Rows from block 7 of a small audio frame classifier, named by matrix and row number. Rows with one number within an expert belong to one neuron, the router's apart. Each number is 128 + 32 x the weight over its row's rms, rounded and kept within 0 to 255. All counts start at 0. Numbers have three digits each. After the name is the row's rms in percent of the matrix's.
Before each expert's rows are labels from the 100 clips, of 14976, where the router gives the expert most weight on average: "responds to" is what is common among them. Only what is clearly more common there than usual is listed. The data: single English nouns, adjectives and verbs, spoken by a formant synthesiser in many voices.
# router: router (model.blocks.7.mlp.router.weight, 4x160, trained with AdamW), inputs 0-159
# gate: expert gate (model.blocks.7.mlp.gate, 4x80x160), inputs 0-159
# up: expert up (model.blocks.7.mlp.up, 4x80x160), inputs 0-159
# down: expert down (model.blocks.7.mlp.down, 4x160x80, transposed), outputs 0-159

# expert 3
responds to: /ɹ/; /d/; word: dropped; word: driver
router.3 082:095181093063127150149103140126140097139216084168097134162143101157129083175140135211123135132103113125113082144145118107093117122128064143141141165142141148088072124125135117093122104138169100126142120136108102134101114082107102123147103145175114089132097134114140141132156143106193126150179129184115115175205126131148103108094145077094134103113070193128152159102137106138099092186168068122046220129071100140120174116128128204119162065134109116120156117163158081134123158137148172
gate.18 107:077092095105174204135110102118114170225092122144115079062151140087163153163124154175072122103141098140108147153131111138147114113122153168153103153100108103069127144129119137167141184133106164127104104136119091142116141138092116121099087148092166136110124081204147069047138093123129103114149127182107105086114120129147170114089126098105160117176062167124106120111132155116161117120119140166080115203151107141077183179178124130171120120146149145193124120137119151142180071132052126
up.18 104:119111100076166193142103114117141164196081105151117105059157169077176128159091133164086126109132120150135137154157120141146109114148169161161142146129092155085120136108111207168144149103132154129072069129101092141118109102135117134100130161091151126127139117195133089025115084152099107136121132166095109064133155110167180132110145119082136120156112148106128099130126190094162148114100136117079099200158085135052177143167108157160119103137149098195120118166111149121169077157062118
down.18 104:118100117063140136124116083142152165128077098102110131112091106164154139085104152148049213156076113136114118160136109151143148125117159094156127105146120108104155171172149153162123133157129166163094066081114145188075099120214073108132112121119145136149149131139106140096153085110134112144121099131080123155162094103169152137130129173056168174102134048129113180098119112079139153114129129128160087178154100126072143150154174198174056107149116164159095190101116097166160103136131102
gate.19 082:162165143126170100149086181160097126185114160135137131095079124143064119144164104194106149141124142184078109103169074121155076089119123113177094167124076110130198169122128137143148136123123054110169099117118147107116127133090135179080131101122164066116111153105155048097129171128178109163081131135083109166095082110088153123126110130133162167092162120187098113131119152134108139069189144195081120174069122097115121124114165126113096106138135153177157102142146149107131092119195174
up.19 087:124075115081129134124140111180162105142120174132167032079136080100116162069125176078160148161120164105101107144055118158074111154133113094126201156107079096113134148125182150143129120099050150153088148145130105112155084111117133075197092141115162141151065094141088121130123123128058174084162161163169119105152123140176106093151136108127094115172122089131123131146098120162101150164122172153168186150153153142115139161201136068166151130107118118109141133143097161127100145192104126
down.19 099:181121100103121201130148083071136126118127172127172185113083081148173121133094134116146147171072149110152158163132094118123127066117129172167126166166117102107144197138112127149077158092108173140144160155155146097134106130109152116056096081095144075131119135104146130125102136155098088143088114144090167119149160115100018126115163130176150098111068070107119164148162141041134166130119115129126155144144078144147140137124178115108092165127123111128151191120159153077122171213140150
gate.20 099:069042120086126122115142143125110132136049144128144132093162119146114192095121154151120159089102106114106077098190145135143141162171118095100114065133153154138125136150167094115128085119123149128129105142077084126172103115129218125196165132104103140106128145121099234096170128104108155132166130108158161168170111105162166145032178119214175068130082110092107132141078154076150124163133123084164156099176107163120163137119139149129171123128090110124129127132112138139117140113105144
up.20 102:072063109052125115108136146121133119135082136150154143112124119174109148139141137177099141151114102100128077096173165161139128161125115114127114068145119129131124116127165095111081106123111106127094126142063101166133126126122187131204183146103079143124117138126111215115155181117106197126136142088159149153139122099162113137045189113225209077125086146142093103184108196030095120170137146088164145074141142178122148140129123127132148119113107106129173120142113122137121143115149120
down.20 100:075106129129075113100145185113114160164108115145123132155116154074121139113130163150123099142056145119136134151134140102092194110088162084142128139179118112098081158107079121126139119122117159121134121118089141131136084075103194040110158157183078117099139128160171158100227104143098119159126123147150104108108062187160081112119122136160155136114131063140089134151097151143107114164133140148149189106186177089171169039147177158097163103105130121134184079125184147147107137144132136
gate.21 084:165178155113112112146179084163105106117158196137134098128088135084131152151033141080163099074156098088145123115128130129129148129131147079205124124124149156158054111138205115123054142121084142127150126111071117128137065051144160155173199086174107108143123153114135106137149130128120068127140107136110155168067149161088157147171142158162138137170117095141094140152080095114143111149117131060121135170079138146116145114084182128144188152124142117112135094109090163098174136148124083
up.21 086:043132094192128148111076154126124133115125085123119179149154141196105116136199097163109168150096151126126166150122113094120099086095092163064162153138159107086188158146073133096171124182162097129104165158182107110150152169141068082124083165069173114132103115106119173124143057117128186103143147105117166072164146087173117094095125096123118111097160171110170089092166143167105132133178111115120135088179114123159115138133095125121079125129079140122159132151174106180103108122121185
down.21 100:107182117154126119139060112142114176139131109142137106130106123069100109127143072172148166145073151153144109156138111100188171069114152189157064178145076090113110152127084159096159145156089149140083089149179131112099161122140126128128100122154124151140143088128128118118182091106164167150155152155121205137182111076110146131083136139096116106114136117179096129086167139098115166121100203148070166106147046072062153120150115178132164160155103160156091118140127118152152108165065080
gate.22 088:138179165107211113139147151137102150117210155088157098097142093085119115144123140111117116156089139122118161157135141147214178090126114071122073135144119083150079133150182114132113135104145106128095120087099139090062133160070177118131091056127090147150079097108135124114167189162168084136110123134163144153122152116143147192110131103132167091180071092045128162210110120106132101147099117117202138106159142092144156123123081124090178166110147137153157140161154107103110122117100112
up.22 086:118087075159056130145121129080158113129030099165098116155097139173109142106163139093135157106165136120135110099120120071080115132113142169132166072137118184097155113121037150149148109138113171128168146160159098207190123149175091128126141176135141119090171159129110126130100054129125184107172120125121118112142060134135121119134121183143111151125166179166126093047150121171126170103163147128048135117103127155148127143161161131197089082153130123102101110054128129146124120126124117
down.22 097:161153150116118064148057122111132176148154113105134138091123146146104125097103093155170203077158036148128088084058119124089068053079182154139099155125084129139154152113092086144172109124144128178091155136120194124119152145128130102151106140127105084159146156147120126095140076105142150152110119141134215216087146133177121137099126152138120163143170170106119149076141126111104099076112135151147157129115099152131063161175089162154101162166135112138156125167092136150083133165128092
gate.23 099:172119103157113173138089043147119105124130177136158143129139137118206054097132134126173140176124152156168119164197113134139170136126097157116130163116165034116109081108129108121176161155157096093107125125101099126112181112170134124093161165103088123145138192072115107146097127165096149134130086101122189102122149086158111129098091113119121143141144082087079145140146148188184121124130087109138075091098110116144103121120070170131088146121115108063072171160117159108102174194161169
up.23 099:063140159098161110137169150149056175135165148133102132102111071135083210168132108103120100140109148087088133119054113118174083110103194123137115122130122155116104154122133193157046150107083184135127108147170117148114138075107156139160143120086124088114107080176119138086114190126160129101087171161137109168125110151102130111091175146108126095100114111124169173145148086137110156139118143183113224180154120143111152105118224118126124130099152116145143061143092131125127086092105111
down.23 098:104085140155164050158143131082121138092168105155083140168094155113110144192161107135120081134104141103120130147124150166113106132128115165187111145099111159124137136211142110103143120111129138133135180105097110129134095128103135147146136170100188063137102129164131076094093157095110197132170148124114098080109144131078167145150163187097145113055139118151168088115056095138087173137085161182139148138145120084112176227086153100108103149121166151112189108112110157150131056132080116
gate.24 087:150157112144199136087156106163073173142116116153148157123180157122175100106097125080147060114120053083161122134136101108119105187167137171068094101092077142118108155141175067137090145203139189105064134114138158146143084110190071149156076156102152148177135139144069116101088158094130088131117110134078112132162080139148086141111145137147117089165138097133094112082107146093126123115128122114208097144128146154187127134114148120170123168106171158122141150177132092100182164123133143
up.24 091:130104154183096115104156093081144125129147096126145121117081145179138116165165123208127137123106141176083114112144176148174150062143111138149084140072166088167109089138162172144095118133168158064156179154104072130162136162129161081138118139026071146167120126102134088096096116107117125196147127109121147110106144145127130103141167075070113076121150117129229142148135106185099150157155160166117119124114050103114148131074088124119162090097110146140148165117148119123154084093101116
down.24 097:135126103158151119110121132165154195086105044116075137142125091155133160132188112172085086135155153147174172153135105097131174122144142132097138155114069146110170164124148147165104166136117099181128129160178103140133153069087091136145133154127098161208136095037135119150122093134092184125183118126152100058150122108116182162107150125092072107115137122165162103072129125167110177160119127128103117070133108089093112147138092116169195122134090155147105139113128130046156119065081134
gate.25 086:117089140130146120100155199123121110130168168219136130123151114128163122110117178128124117115153151082119111146070147124073112135076140158172091078157160051176064121065128083154165124141132146156111100051155138134122147111122059107126126163112135134129106132113119176157131167152143121102075118190143114131142065137137098136066119165098071132078089135096175163091090143151127154186148157129129155158157157161169060180127112181153106100154142133135121114138138180088086139064151169
up.25 078:151096163159110128121140202075163134117146139210118124152102135161182098130163209103178132104139094071106123142098155131113120160097150142132113114128133104112100076075152081136151110143136148162092130072145145205071105143116055123119112121119163118111107124114147156193140167099123135121077117206132074097122099118142125146068067169102112164104122130119180172096078133185095131173123141080120145179143177156162088125114111129139096109116141186129164104116169140126103106057163167
down.25 092:154147115125158165156136208098163150130131173178095149094138137149147139186157122152112138104111043045099105135097152144113180180085145139115145115073132128140102116101140101179135129153099153137072093078169114073135154086130170170156112169132103126157158143117104136129177156146137142144101094185158041159134114078130061164174151104116124113115083139175106144122131136106090149155161101083129144138086170132127040082097150148169137119085149085123175138089071069135118107118128147
gate.26 140:109136065135088106089146133100122106092131122083143175140106137083145070083135178136144094155133107078116179124164136171160085190137116099118156081119131106104161140177124139134100112112136129188147181114102135156163150124145132109089158141158149105026122118200185155154115171110137081118123112141095202120147165109065117186166129148078072165114074150103139177108153098129097114165102114130092073116125085167113150162168110121134124150173089137136077140107130197195126082122142149
up.26 142:144104192119158149148114119154135135157141136173108089099165136146110170162124079108120152109125143169153093125091120090088154070125144135138090173142124132170106116083137115103149156148132140073112064132161121107101117133080148131175095133091094155242164131040071099095149075134122169148144132101157098142103092156189152084099137102170179090127177111172120088170112156132147154104152147128165171138134171091166097081097128123119133117060165112128176113150120050073116185119104112
down.26 115:174120181176082142111122112149160185178162103092158084085137156163122117161117122104099106077109138155117092070104111125067122117132149104176078091116105122182067074101180126108111155136129110066078108148101174139118120109100107142177155132166118130118176136101101151118138081142185118150101111156098186096096151131125167149129094160102138201096176141121114129158142178166141165146145169123073121162154126120155133124149126104182156090128137105088178084203062086059118106132172103

# expert 1
responds to: /u/; /ʃ/; /ʒ/; /j/
router.1 083:143110159134117166155131151122113109128122143117135121113167129166169154072120089087167102128141154114197117131117157120180148075112166118155143106179159158114158066156097100147119181112117140116134153164129084173175171129119118151139169133159166174126211115133144132194136131120084127089122148084109127137105054124128132158100090187129169208098134133181100042136178055162099129154117161112146115110163103139129060138082119146137084168116114162182160172083139136060180125162131107
gate.18 093:107145095150107104079190137089135134117138167099178174116076128151112117117121149153116117129139134138148141108159138112056111118106103070136166153090147156168079118167152191125084095157150164177143144090140106169160163158041163101122132084109186101093096144182150129159075177105121117123141163182114107072099117078139161073105148089106099135175149132089092115143105121122102160171124181102158185110153100178117119116156129079140168127189185141099095173149145094096141107072075098
up.18 090:111166068152099107078193129101155153137130130129207173115086123141120113107146133146126122144140125123143145110130132113064093114106132088117130147088152172131089127148131171135090091159155165161138164057166075174127153149065146122136140092096190108073095166182166130140096193104134127130132169165093065073090118097138159079107144089103138101207176109083105160124108152162136157202129152106137159117161118177106145122134112099123146130200173138082098148137128127108112127092078058
down.18 095:049149134182109098123096153144118076125093116100172183082121103139128139101080122169155115129117127157130133190129147126109179121075129095123167173118150115100151126132120125162091141081148170184199152092072144145082093201080139078124119207119110138070044132096106143109083116089154112117133119118107110152180111159109182169171178119105112097150160132154066135135114107137096170134106133102126146114176118174145165105113159136109148159113130116163167141087133154074214130109088098
gate.19 092:168146137178095141191103050102166119065115155146093146184139103064167152120179127115132140175189074102128161123062126147165067161130152139128172083141107179136095132093093115093103049158160159170130144109122077128120124080105147153150140118173125106074079139074120132122164122159166111073156132109125071148113142172121138139147132125144153171127161174161162164112116125069135116085175103077125141120107111128120109157186105123182107140116067149116080172136109157140075094121097145
up.19 096:073120127126120126083163188122095133149125152070136113118116157200088115107109167108110141045069144161110087138186145125069184086143125148117077171131149092092186101151145179148170195097120096103146138096143204128140152189131127108083089123100132148115147139182140125137116135123084095178108137161176179085126140069150121095117137137121071080108120132111061105168141101151135140178079170175154122102126112118159158160070159147104129076157173117102152110135162110121158144104153102
down.19 102:096112159139070114155152112118144136066101108136182110101178144155107124115134179125118143105115156157146178128126172091097107117145154091134098090198115147161148122123197140133124127139091142133160180116172041099122121177134155172129195075090130068111122138129130091137049122126084133098194140112121115038160177121105117084122155205101086129146137075157144098141106179121096127107126139152118072116151086068086123149068161164143172112167102121112123117144175115115161180137159121
gate.20 086:057158149170144132124145116159096123167154104099102157128142120118090098140080100134084083054085159139156129189133166106163168162095141065124131123168202094144182155166128170131122168133111126142139134131090143122115166095077155137125071139078155158155148089179114140093103122106172183147117132126094163110088093084107187120074145142093137057121154167169101132129134056099068142136161157121203175102089125069110155135128100142133131144101115096074146091152176098136170112135138091
up.20 090:144153119139127113141090109115176212123083142133090104095141132114193106167112123100127110098125128168138148198156120079072076204157106098200104129174105095109097146149142146136160135152147157121074060130186093132075158158152175086098109172145128096154135127092091073140136129156128094156154106184081114093149131089151110152150091114094110160067143127131121101140085197148192122161093145119127138117092112197157141070151131132136101095137120154093117163143155182093086124088173096
down.20 097:093132183097189110119177161142088085152111099138127078079211094136144119151130103138135134121148160149082124106187153168113095132145132086107109133107145119106114137128133108117092129097143207113116078162135163114147099141095112107127116149160145140120140202172012123148094091107116116107119113108081090135197092125119126139138101155172162144112142210142113155174077171167171140116082140099080125092155065113158127199181153165137078115142094106136128129163070161100099117111146151
gate.21 109:119071142205125087121090120064066123050115081114097118123114138220138185111133116096143170101164112141155124066130150118166137070141139146099125086091146186158121141148151143091133141070094171135182153137101084168165098145111171180165085070127069102078135132106101123153171125138182137141178150093153165168164092088135170153118164115120130129152051126130142110110118141133126090123102133154111121134144128057108094133160157129137121080150106160155136156112114167077146119177128170
up.21 113:124194117033125164133189149170193127200141156135149145136137132050104063165113129156103098169096118113104123194109088145089115196116128108138110155150130070114140101128121118166127120198140115137067108112175157089100152137140101088093160175117154141150132120149138135106074127114064130120097095151117080113070173154097074137159098130119122157107212134100111142178123145110137162148160131103136141111092131206147145141101090146125132158129157091103120089151134095177125142070139081
down.21 109:156158134060174160136178122156172166178165072089083118098179170047083144121128083145099134121086082137109159127154100163092155192107158096129133107103121152122143141115102149126085083132173101140134122122070126090156164099160124169130096125160164162154155116192131151110108110134086153091135140171148130121103156169110136144121094080079144121101146187145160074164144134117122121093115170189157132141119020182135139164107097119127147159138095143089148124172079057144119132095092088
gate.22 075:135151169104128163115081130120135143163146157171152062145124113088118176135127150124169104030124112207115113142179178121066126091154187118101092112154106077158163124105157112127115151142177155150108202175075133097132126104084137142115113102133090184164161167190142076125121161162107141106108138113072130115162152118119117117110141171128131084107126137124109125169070095089163108131113134107112179090095077111113162071089090094131163142132110159058207173122126188121126119109081125
up.22 065:100068109129073109166138110104135046066097103110089192083109126150146074082135169188063153166145157087126135090088087143138077156131089154158198134198119151098100132115105138086157122112096153110168130125142153123132111168144096153135146158116118129102138099120117160155124097108104171120098157141161110133082120086147161130140181086153142156171162167161156145095172146120107158135133169162108098175160152143142115167084201133119102098136129115142077092090103049189153112184159095
down.22 088:169131156191135068115090106096165176095093096162139134117058134112136144102158078073154160106151126164148143170089124149097152120108088160112128127090106151055091136112159088142096167092098146132103162115138134154080124145155115150110203114192128132117108165189131125124151190112135095160127131126073217124132165055129132170112146117125153141178093104161186098106125081075139061123096092132140151093118107181102114129110168097116118149182144083120168099141144166174159164087106107
gate.23 107:128178144158158115103166158157117129125147150127116124052139142112136127130088177148119118078146177117150090100165191112091160090144088100173191136044147126132131103164086138154132129143115130095116103154076114090151070119064135144102123079161066133134154107165176129181159136146145170159078112086135160130098147155180183217105127146114158127096124101124111085101105102114103116112087077072143228145110141177119148138130111065118107116068134142174116132139163108090092167138146119
up.23 110:115108089153135141154101133139141152158128076112136128121163096142090091165179135127094150139117107080135149156083087127159135152138157206069109085187096159076138113086132157159127137112090164190129137099184113142084195127166098108097083152140160148136163165147106121084118095100143122121155142187131116118094106152087037099138156145118131131125132117146153151151179100186134128117152145180104065112118093089133198091108140203116127116199129105102135122081095178169154051084110095
down.23 106:133144143255164142108127129112137169099111075157116136088119103132170114117114064113162157122113114093108181104087132126075084135112104161115109125132076138120085064099172178105157123122113111143110128141141101194089156104144122143143149130167149164172080135090100135124104148083134109195073173124165201177132120073096104135120114155070115138123186161160125085120094171084128147075079152123131085166148148121146144135208118179149176102167135123113128168122101157140152137132103136
gate.24 111:056216100127138096125117129144060135109190172111105071125189102153137137107092121088103137145162102123140126119116155198150110099163121095162083173140107162106120129145129141166192143141086132198125094133138136098111168118092132161128102091123110159060130092171164175179078094093145167131076124110156157169188152113156124119160141157162102110118116096126120130056102126073117111087083121172156184125121117161141112129093135124148165149115182117117138145122131024145074110148089131
up.24 104:063204100140146104124091140156063126106180148119110086146188134165155150136071101109111127130185094136136136115123155202139114108159135106116083171125106153121111157131129147131244135142095132187147109130164136081104121116098117171125109100128127137096114104164141154157068099101151156112102111115146124177192147122151100115156121167177098107129099088174088142056089134048100131088083105172146183138128116182147090118117129141127141147128160127094125148083108039147087120154082146
down.24 099:093121081203118128141076129165121096138158177136157119156102118072077100129084153067171128148132175073140158134116126116216119119122075165071079176147153126149122103137093086137173136115151135136122161147138087096074132159115144094144097141114156138114134133135109167115148136147157117110106114193081093213170138104190129138167084182194092113174051136160119138127159134057151074078119160117156098095155099103152147132085110155098124132133101090110093138135157115113109139130157188
gate.25 084:099074165076140086128098103070111158087095179135098161032147121130129167185158139141135094106136134135130141164135107098117096140166127152131093104091154094157176105143112124176132145131130105119141167123222105119122103096148114118096107197143161126160144133148121111080110098109136140115104089110175124102096061153102107124118192121146131087113160134093158145135100084137182073092083114137190215127102152176163128165086169101103145125165124138041164155092203140105124143141158137
up.25 085:061115163121165084190150118025107134148178121129092149118124140109100108164083150126138112107160149118128157174126154069154085112143099168119078126099141160214136065155114127098137117128079084133132112134155099120141115135140126112173164174170191096188135126141133124076080104108161083164104105102092168124120102150125130123158228151108137122115171096092108129136112080132126104136085101116180189129133128183199156159055095141111123131171158119078125165122134099100142116098148143
down.25 098:160082129151155191165155123040100146110154164134151087130156162125087150106186114134157087063136149089093102114134142073100112103138123120184164083116120190081169142110170102136112148105138186146165118093100047143138107153126138111144096123087117110143102094109085141182123031122140118177149144167155142103087069116154099092121095136087146088138138156114138183170147136107064171147153169123160163119155118071165176142175112110169072107095171153159122156113111143103160149130133119
gate.26 090:088181125103132168085203124166117155130111105149139161148154139143141161181104155130111128081132110126168181091153141130133152140066126106166146118138200097130094136158208147137141146119150082058121131120141139106105152116121095146116145104093137172205105090144143111080142164136049137105113125166161136098070166132086109118083122145103093092115142072195107154119163122107154133162078099196120104113146083154136150146183066101116159093145057150158143148108132045122093107133138073
up.26 093:103202095103124169078143129127145125206169112087129110143126169141114087169069163180113130134131152210163141121144158088101109139172077116149152087060131130130092133141169102096143161103135146154109138150087133126139108177105164090059166111167154130089179116092200138099113116087110151188120097112130136143104106163115140140114095119078099128148100073120159126075066153188171140179097113111144058153126108120139179107120098095124167168141156158080135144195084113137103114128108089
down.26 096:171216114125161091088181155119110137115150161176133134167155096114116114108079157099126102123135153119116140115120115140134097081181100192094157176082158073112133169139198137105166170190164101132160113144132135082120173129142112070175110151129137104111101117113154142164100088121129194112089137110109092142090121107152107159161177104101142084167017095130113068169118144176092116104134137163092084100137197102076114125112147142114085127153144168121092085176148141144115089097145163

# expert 2
responds to: /l/; /ə/; word: apple; word: school
router.2 091:166101100111115102140194152075141148099135165160165117106155139071092135136088085146150112102175140142152151104122115169056102153120163133126094150155170106160155132101148067171158044172182134099200108133166122087153118130132127131117129184140118134152086140151090143134105177116162138157151126131114127086164169131188190134168141105188043093181139146129092174091040174166114130132177115100139110140146144160127153077056099126100159141143103129076116085127108124145137125092131105
gate.18 092:149135115100154107080073073144204153122126120124116157175081121150111108135206127169147128101068121117129095141120199129125132152128136148128096100135175137112197083128073124151071134126113133155116221126100155092107098116134126097092124164089106102037092153084166123085168139152179171104169080136105165161162157163097068100127109128149146163130108174117150139120064111164084169101189145108144120132112108141134141110148144163100105189153086146065107151146125122161101140117188134
up.18 088:112111186157119147172161179101067149116120088154145125114178091084166136092078149080145146124186133137109159123158068128120116112112116101138170169115077161162082153093176155118188092146142122107130061123112122159136171132138140153189150110159157137182138107113082121186113154097094143148129194095135081104090098098122149115119148146093096099122160088111120113115215144102203085112013122149080140097134165137120145153098121092114163091092157120179126123096166120128138104122090148
down.18 096:095076071088151167100164144108120145103100101211109151126145162103118071105136140147110147123114161110154115160106121134121108147104148098152141119118152062148200176151209166134108162156142128133146148153131080155098168190093076103165099131089106141121056140140109169189129110116126071146050125116136154122153164088138155171081183122116181135116125152051113173101151148169118173157151168129172082098124092092140160112080121106122086103156112131129093153126124119100169115116099047
gate.19 101:115130094153126141109119101133051147167099069094145150115197144098101106115101155144167098115127120189148175130147169093118145071126113110114117150141163140036164143108076109113157148189142087105185163181138111093137170074139159126094129095101080138137200137123143150097121123138102221096143146086124142137131141192156113142127181140103083096099148020107080134074170128114144155120126054119097121117130096145121165108117077143187122130143141161132163095151098144144123135137141154
up.19 102:183117165049068168080182169111160155121115109112087144172141151128072147099167119151063145121130106188116118067158144173081123108175118102139116106151103162107202148118093135118076118142140087113122114125106190096168053161133104107177164118193147170109110108069171149159194147106083152141156168120135105098080151134107146106119089096141119103086126150180147114170127098137100187119069122105100131147144197117111127138120185132130113096137093151134140125159105182111128145094146157
down.19 102:177082120097084091140124130135174116121066129102146164103162139097133152108171135173108094144133114156120145164126115115057176148137118128084075143171101126113150153125129127139109085144034158123190120158115107119111153167089116105125144174165172113105162166135112089153161103134126200121087180161117080126105086115119099133164133059116131135086214098140111144163124146139052158091145198125164113165090177083130138107171189087123121118129128124180136114058110170108145162076087130
gate.20 115:116094112054105124086069080137170070146097130186117126162153175177111077062157144154097152189148095169174074134112084134138119142114133106125092134118107122186140118152132063105088172056122159056110182143094143141077164154179117138067119126173096078137125117167163159101115163222107139142128095087165112145113119112127146072123100126111141145142101111123153146166107118125128140142099141136149122145097116111122134162173162168113073148204108116118129150100122135170166186149142154
up.20 128:156105112086088129102082086117118058161085138217138150165144174153130135054159140137073134179117117156168088140108055128136145165128117112103120167122091086189116090157139065145119174082136162062118130145086131109098169143165082155073144164137112073141111131179188129105091160209095132144129131066128092140167111067150125100151099122130126117115101085092137171156132148153135155116108139139150112139089117130127131138170177148103087149183135105141127151075142114187144168107137169
down.20 113:229179164095176061106135022085093166140163127081147162078121150166134089124100090129118116141096108099137098118135137073093124131116153134160095115090144110150108132101169122136135161163127107080095134160097183134113123195130091151130125107189079184107171170187120148145087118132089117171159137137151165153087197072115122112174113086141125182135147102131115108127120102126143139134101132138139140074118184115096127102154168168079162143132158153108110156126056158145098119123091175
gate.21 101:164102116099079106148128136158094111087181160066141100156117136062085138087157178070129168120129148099093108117129141158143109145111105135192151153178162160138130114171082158127197101093126089128159153158144142115162094092173152162173145156107119162158065179145150157089023153101154101171124160129101118089144152096128132127100115138199100146088194181155096137112126116068072116112083104146146130114106132156165103173062099143131120148084121075106121105140157101166110136155162126
up.21 112:150117120103091100165151087152107102113113074084141139192129148125120146087083101089137176144108125145157127138139138129140135093050161114143102130223138159159193120179116138187142138189150092146100113111090133077115172108161078138152144134069168178137107132122152176116114086127117168113100070135110123114087104135171186108071123172112117113040164170174129143126143125060076096144077181072137113096168129113084098095108149195103132136139139099126110154118163132155137120163165134
down.21 107:158106123100116149122152098124127149085163118157148132141134147127118112109156128064132148114121094113157106131166140147112079078128135153071075114158142161096185069164130105120141119170206055103170107129129149127089115117178148165190180087157143176149124141127171096133155095102109058215108075089108144109120146110129135112103109094134106097197162148168183126136139103072064102154089105095151179151119113146197137094069145138101189088114108112114072164137170128163134147138118180
gate.22 108:160153129133123115129107164114208126135120142160169151113153165162137130053143155072113151174121145161109139118173098125109105146109124116181068179076090159134100180116131183149128136128100123110129159086111136122113141100044148115112090135113101108117149118105096103142086132131116140079126135102144137167168122076143171113161086090170149119211098056176138057120144133125093185162136168131187146138105177089113138095177162093125103076142037122140148147136106078084197149153128138
up.22 096:153166126114177119147148105131161146085113141132132112121189155121073123085117167081154110138115105157136142124144118117133149206099148163160102138106097156157153165102137105113161129090076126117110138193158149115116178110173167147065217123135079149102144134106113103136141216162136101128034103130094159167171124180065146139202079188173085120134116091117159088100117164117134101131167100152164076123098143161108121099109129104134075102101113105070154124139093094164123119112135057
down.22 099:095149123000095092146203133104126153179089141156129107165172104150129087148120142139116143149155109116106102141140138109119141156118188187180123157116185124196110150083102113098079138175157118165057134083095110113109175077139114148128132127124159115146154154105071123127149162157167146141083066116117161109102160116123151109131164176124129090117112124181135129177153056115119122098163168129171122087158166151107095105139060095133083140162122151094078108099068096160125167133111101
gate.23 098:113128130157140157121048095127200116150124072106113110153132131116124150152093108182075129085111124130137142163159135084072059144132123137118102138125091128150152162111162103133129155104150134084131103124144137128097087115089103104071146136111046146171180072133120152146135099063157126189138135164222123135139098108144117075180129124097155169204177160166155166102131209103116181104109146125151096182114149169144156122084198139150119063101126165134102109134075135090130125116105117
up.23 102:116130113202161127096053107088138128122117102140099092127111152159116154169084128145078096097152077123148141152129118081103110160164151120131086136097112148213165184094153130118151133084163143095131132122107125106094140150112101141055157138127066148173184088111143116116135088109177101147169105166180162129081095148173179071167105124105123128173178129195178159080125147134125182111108109115132097183124154160112187103100159133131132096085143182165131107113067162065079111119095142
down.23 109:122254088134123138117120077142185083115083102156132099118155096116131097136111133130142146098141119154194161118124166117100135105134199114153173121099130125161156101126183128158095071182198139148090094147128150133129152148169154106109126088135110120145177166131074164108109072130100089113098081179162139111098145098143107150146141216133111137197164151164152132150098183080064154100121070104105121105083093093082174131118139113099093131060154114153140145124104150163102106103110137
gate.24 102:133147107116157108131108135159197066161116150184139099133111119069062129146067148146128146096166149117169135108100171164164114139105178177169078099083097114142147151108169113130166118100155146152115168091065119097164040025183086131137147136141098161140150114140096184088134079125135138187157124167150116155119147167155116146150117164061131145133082170093182171142097107139123129135142124085128120194155136155119124096114178142075140120096120114138138117121114158076072141110077108
up.24 101:126076137138128137121141154094054161092125086068130158130147142168142108120174116093147101149101109166089115119140082092099148085120085072139135175184171137136116124152093167105089130128103103104150114137190133172089213225080166143128100100117169118124101144111133063188111146126132122067107142093090159112135144099113159116080143091170106077137141074174073077096176152107151133114113159159119144072127135095152136175153108095154111177186123131120116143141156112156172137169183157
down.24 098:189051116112130163111172139171121131120170022070127129138141110152152114124140098090139127174131141152115142123082086154158123081187059130136165131141139123101172107083092075131096138115096090143123153184144094167112165149156068092135152103057137122142110156097093088149095157140143130120135101125091161136101098145107142173131125097112155133092156135120173142116155139167113166135077189197141128077147075111177105161191149165104164172141153126131083150148188161140090072094126155
gate.25 093:095118125173170140155137127113189059053124124109082108086152084140103114087173171130157062140140162117154196202177158116137094154127177197106152080149074114157149125104176119128115122115059188160119123144115165141149130094144122119048145179171159099086184151138087123161086106093206132129101137140101116106115095108155147135171119099090094146134122167072149183119122120094168141101140091100083131131115119126114095070134146106119105168143128126095107108122121113186130116133105175
up.25 094:078166121168100093103113117141139040084128098122105089140141143153130125127181164107190041128195163141161162161162118103137104102156180173112142093160110087115136141131135122111150124126077147147136133154118167129171123123130148129080180145157133115089166130124083162155079123115165118108139129174146112137073128082151144157147100137090086160121074145049160175148118079077139147094176156095102126169078120071097124039129145116123155172125149145096086107108121120165198120117096194
down.25 087:072163145170136158147132076136115108126150131137107103144065180174138126115091165179050150131124119082163125096115096088165147134151205116117151121137134087078135171114093085129103149110125196168125148112173092092166159140144139111076085073176078165109126135118132183128094145162092112166147122197148121066131114165118071128127157134090115031124114059143179152110167115101145108149093147142094140129131160111142095113162151139112189134140119162197125148124186127117147095171086128
gate.26 095:153073156152092122117142150129129058124162130162074131158079140039129148139182142093115115193147099039143151127127117151130130126160114145069140109122147149131171127132106179140154183165099168160149086149154081128074140101136188165135102126144124112117133127097096090121127109085135130132149104115171090155089083124199125107147123129179110194119113192168198070136114113114124104055143083111161158157156126174108100082176095098121120148110132119164136159096113120137178120090065077
up.26 089:157052152154065147147174173179113110159190121149088117157086133054142148140155148089129111143152155051146085097113145176112126145129125170097121138150124168116154107125063150154174168165092121134122042148142062149100127057142168138128147126155119098130130125103104097108172086120119145143105103129151110182089100115179129120121106136169111186134089147155177071135100143062146109055148104145133172140118169170097072057175132127135125152113133099139134156132101109143182147118094093
down.26 093:142105105130147131203128152124125111191192175154187124122111173123192116119152145142111161143167076086107110126113139160117152118137109198101127110152198107118056118110146134117141115107114159151032113142070101128058099137066161128145112145118086070148167122102133067106156109156172096103091120139100079129074112121162098137145125076155162133123123082113142123102159142157091156032127074174135162158122178143131120114144123165127138113167133129158168101100161165154066140154103092